config.toml
arch = "resnet_bottleneck"
model = "sound classifier"
dataset = "songs of 200 made-up bird species, synthesised, often over outdoor noise"
train_examples = 39062
n_mels = 64
hop_length = 320
input = "log_mel"
spec_augment = false
win_length = 512
targets = ["species"]
num_classes = 200
norm = "groupnorm"
activation = "relu"
weight_standardization = true
depths = [5, 5, 5]
kernel_size = 3
stem = "deep"
avg_pool_shortcut = false
dropout = 0.1
widths = [256, 512, 1024]
label_smoothing = 0.1
loss = "cross_entropy"
init = "trunc_normal_002"
residual_init = "scaled_by_depth"
optimizer = "adamw"
lr = 0.0019
beta1 = 0.85
beta2 = 0.999
eps = 1e-06
grad_clip = 3.0
steps = 8800
batch_size = 96
epochs = 21.6
lr_schedule = "cosine"
final_lr_fraction = 0
warmup_steps = 440
weight_decay = 0.0
Rows from block 3 of a small sound classifier, named by matrix and row number. Rows with one number belong to one channel. Each number is 128 + 24 x the weight over its row's rms, rounded and kept within 0 to 255. All counts start at 0. Numbers have three digits each.
Before each channel's rows are labels from the 100 clips, of 14976, where the channel reaches its highest value: "lies over" is the class under the peak. Only what is clearly more common there than usual is listed. The data: songs of 200 made-up bird species, synthesised, often over outdoor noise.
# convs1: 3x3 conv (model.blocks.3.convs.1.weight, 64x64x3x3, standardized in use, each kernel summed), inputs 0-63
# convs2: expand pointwise conv (model.blocks.3.convs.2.weight, 256x64x1x1, standardized in use, transposed), outputs 0-51

lies over: arch; steady whistle
convs1.18:147118086126105148146121115096127105087085126155142185125117185122133111119116088108124126163126114106122084085122119148137139137124139113103123148144138109167124128164135162089161098152093125
convs2.18:151156134135138115134123136175134116112143040155139141053129108101145100162122102101112141148120143149106119135148123163118111136159138096156120132168136107

lies over: steady whistle
convs1.45:101099158095191131129134095135160121153156132090139133084144134134110156142169154075116123073126126099134120127110140141120124143103115103136135121106117123150127134160128149166077130151090134
convs2.45:119129147121084117117116157126091140132098129150112121124146134108150079098130171104108128135155120122139162117148127121135081107102166187130144127131121168

lies over: downsweep
convs1.17:146141181144124131134120134110133107153110129133101113109130122137107078127133144136178186107144150135097087131128170168153112146126124104101121117115152121125107142130124133070068124099158104
convs2.17:154146128118130117104089124110129143126145164107126095140122113127154132128141139125145127136162120130091120147072121102123148117138077106087070163147136135

lies over: upsweep
convs1.21:142140088148148118163159105146138114086107111109135125135168166148115127097164122140079114133117095129088050131097129127094135110110128149111123092125154120143123143136150131088131117159152109
convs2.21:123139119120172123136141137143092151108197155153169120150145120095107164121129131118120156134141070111128138086101112183111131119143151131083107196118110105

lies over: dip; steady whistle
convs1.13:130132137137161103137126068122159104115140103114147121092158160098158100047154121089097089110121156126141157147108130106105132122116165119129108130125135113104105149135158133136108096137131104
convs2.13:156067134136145152159178122105153148171075146133140127119109144119149106141123127169137130128128137119116134158137127137134115135143137105124107132143150149

lies over: downsweep
convs1.59:149171113140142128167111125138137162124138121139108144151121080099153127148119084069084136105103093143125147073156118123123083117109136096149145137116127098119123163168136124142138115137162104
convs2.59:130155102130113112142100090110114109102113125112134121133137109132146126127109106118133125144136138097101131091030135154131114113153133186151112154147095173

lies over: downsweep; dip
convs1.15:102132096116163086111110117109132084115140110085135103110152177094171114099162136106159113116165168125140126172113133141122147141112177122125102139114100137088105102120142133131114116095108124
convs2.15:135152114134139156059152134144131107164118175114119123143079148135133135146184125135119125156127190153160167154142110103135168159164118140125119112115135116

lies over: steady whistle; dip
convs1.53:147145145110153130173136108116135116116108083118153143121131182148143117092096122085100127107106115104102127117095129115140094125102170127105090073115109106141115147170132160143114101167124114
convs2.53:093091143142138130146140119119122100142128112106121153148139115125115114122103147115138164090124101119107160119123123109149122117145170111154135169136112111

lies over: steady whistle; dip
convs1.58:134106116113078101132136137124108129095128109116135125075195177133182156133165130126129135104140134118137109144097116140123128132113110154138159123130146132135135078125090153145134108091088084
convs2.58:123141130137126158115125112109138114184105128133134138152096160169124136109112109160111163129153092097124084109157118096120134133162124128148155150114105140

lies over: arch; upsweep
convs1.61:128111149097152109167153081098135117127122092136182163104135145141151126143135131085142098112160119088121118069110111099138159125099155143140088102106122127123122135160127144109159154126106103
convs2.61:162119141107123113135136149193153141142069114134103167099161142131154114163137147135080133149105142153150135107154092173119097116128085130167129127112122133

lies over: arch
convs1.62:159150091065134084136127131138088157112144162145132122121150135165182106107113097125122121115120123160151128110124100152120137127125141116135103124132098134117140063121113088096168090141135143
convs2.62:120099113149107163108149146119134123157074150125168097119125102102086089117138140136102168123077147139134154143158145100122124130144094118116156090144094116

lies over: steady whistle
convs1.43:107146175128101150112119105158135054152150102119120144145097101118100163123169120163105127116129146123128153127160128112105144162118109120115130090092092139124128141109152136114083138084160139
convs2.43:121137135102127088138123120121123121109210179143114104114119110177146131110103084120178118141141118179110138134129149125086141118117120138097109141139091141

lies over: downsweep
convs1.29:083126127143110149074080107134127121111146130121140111134157146112145124168149119107138126150176176138147120193101123126129142113118131088118139100122126137099110119075132101080106135095133115
convs2.29:112114099177134130081132176071122133165084133133097124140153131119113121145146132106111142114135144126168149131140142136152115179159136137152124112149140117

lies over: dip
convs1.60:176102155144135117146152128067130096111102113122143115097143144125125122075134104134131080126102123107128148090114106086136091120141141133126149127126144165176185138134110100140089143138133119
convs2.60:163122119122144169143139125138120163118152141121132118133104171115091130153106097122184113090120105127126083131154119148139134103123115136093126085105135118

lies over: steady whistle
convs1.42:122109063105110128107140118138098135097115094115164146121137181099167124168138124129137118131144123132140108134129094124112171134097155172128186152093132126160105103133137149147136148107092115
convs2.42:132166103127137138108089147153147124166173143160158107130075145129132160127177129138141139169157136127132111119114163161123168167191168135142127157100139106

lies over: arch; steady whistle
convs1.50:134153097134114123085121145173116093108139135115127094139140167139176132150145152128114133123118091086125142155140106124090179145110159121130085159096109130091121089082160123129143130135150117
convs2.50:134134115141099154133115163166142115143149170113125152120102179149095164144162112119147156122099153130126131123118122085109146135141127123143131100113176100

lies over: arch
convs1.51:154123102139129118122147128157143149123123145122112129142130118063161104164088140102102131095081091146111157084154140124097111136127171116161124156091167093117155152155115125132157121127138107
convs2.51:117158135141115130120092128137165092124149158057132151157128130130115123123144130147135174153170122083102116118057111095116151121120121133152093106114094149

lies over: steady whistle; arch
convs1.57:136151147136117126105132100145132100094138107127141143113121157131166148128119147122149165132156120124120128063140126151110118125053139135107117108067150100091099162147123139109101128111153082
convs2.57:129106144121094120114110127154098145143117127124123158138139123112179133171116077149128134119148114110117060135123120202117110109131123107166143136101106125

lies over: steady whistle; warble
convs1.40:106143129106118130125133055134135126138144060097145123121176131136175159159154129090129098093119124128147112144089120114119129104118110111126166131098183111136119106128131127100136106120114095
convs2.40:102142139152133142104109131098140115159114141115154117153142145098149145127164106155093147178180142080113142127158164137142125140161145123144147158120123159

lies over: dip
convs1.20:116121132139144129155133131096111140122118141112142100148138137133094156076157117104146145129159118150141099155058143140098109090112144129120126077093069138174145130124134133119124131162083124
convs2.20:149084142096140138135190061130138177131130140137143124098137105145122124144086159128133114131122089123100118089124127109107141141159124096080131144104110122

lies over: steady whistle; arch
convs1.28:122133184140141167126123154100090076102102100117120125147123154143144111158054116166134157152107116102096080104116132148144115093118129130111118147122116118140154156116125117120101147098132112
convs2.28:140111153140122148157098155166162126119144126131160146126183137071155129137113157132174139122124160137156138143126136142140134117082119109167110130135170075

lies over: dip
convs1.39:114106157122148149158160060125154107155161162121111132110136100133082150085130108142158124148132159113137078136093155123119133102138093139134148111149123120132156155103131140080114146156114148
convs2.39:157096162109130135140111143137102154112144167150134088123123109116155125109123113114142116147167112185135118130175119100150132104115070124058111119102149093

lies over: arch
convs1.7:129124122125080135102150165164142085181147108138119135118113142107116097146083156169114119135088120098116153128164085107113112152095095147146099160135132119161130113130146131157133119085145140
convs2.7:145180142086111118087108138153122124071138132144122153097138151142125159100155125101130161116136103139149134143116129116175130133129122149101154056112133187

lies over: steady whistle
convs1.1:138137132116183115182122110113144103105079089132161127152136146138124160129112127064124138115154115103100122090106130121116121112088172117102129095113118124123110156161128147114112102163100103
convs2.1:142122124132092105144136114112088148101140126138135167118149117129107102100127174108152131101112136139120152134105085122128137060073138131158119128137119101

lies over: steady whistle
convs1.38:105100128145144107110115133099103157140088127142131101150147158136151071178068117160126165146119122161139126134136158126181113100155142108121107134131102120076138130119110108100114141127122160
convs2.38:121158129165081140136116166111127134137136139096096136142128134125103165107148143109110179130092114111154121100100204136134111138109076133154182081123146084

lies over: steady whistle
convs1.4:130140149139096145149128117134073112088122140145125132151142139144159105109149098133116083161097114133125061093100119097129134095119119131131121151149099112136133191104147094092163126109137124
convs2.4:095119140154137151136133155131121079139132138094162115161157102113114105139132137130123194126114137120130144111147124135113124140120121109155132119131120137

lies over: arch
convs1.36:129146152115131141171120146073119110106062120135134148115137155144130138075097116160152136159116101090100111129074117126159132128154159115100117126135092126140114148170124151138137113158130157
convs2.36:109110164135110122141109147149119123133100086153125137162166104154131090141121117129131140118148160142111151132147119142123065114114127070124129126139113120

lies over: arch
convs1.22:132122104143145096141131087141116089168100118161157156131117161117107119102115145087093113173154107115118127103153095114121127151129135155113088136126128098157105151146131133154157104167088172
convs2.22:126098114122149125121132150181102106123089074201117109088150107153147108150070164113085123121104127155134090146138120185140127125143125134151104135119122120

lies over: dip; downsweep
convs1.10:134121115122167110099129125127113139099104154112150102097147170135147127105122178117150167109191160156128127184130151153138140132128143134112124086061128118122125093123106144108098126108135118
convs2.10:134114104126170171098168080116176132151116145111154145136100083142100153151134135172130131105117120118102108123130111113115191153137139119142103110128114076

lies over: arch; upsweep
convs1.35:101132125092075131117118114178134118170153113144116131105123115107112136121093129112095111109069108142120174129147085079121116144130131163149122168127142086175124115154138131126129135100149146
convs2.35:112162130094123092135142180122128127119127099118130137127167134137133136120144126117122135115149106164157122154077162168186108142146116132124178098140115167

lies over: upsweep
convs1.41:105127060113116098101112138108111129151130108142141131122138163123186121137125106124139129123166165097135127134102123092141188122136150173134098131096099118108110090129148086129168105132127145
convs2.41:148159088146137184094148145180137115151126123148151134137096180137118153138126127152112120142104175118143134134171121155124139157154143092161150130119156104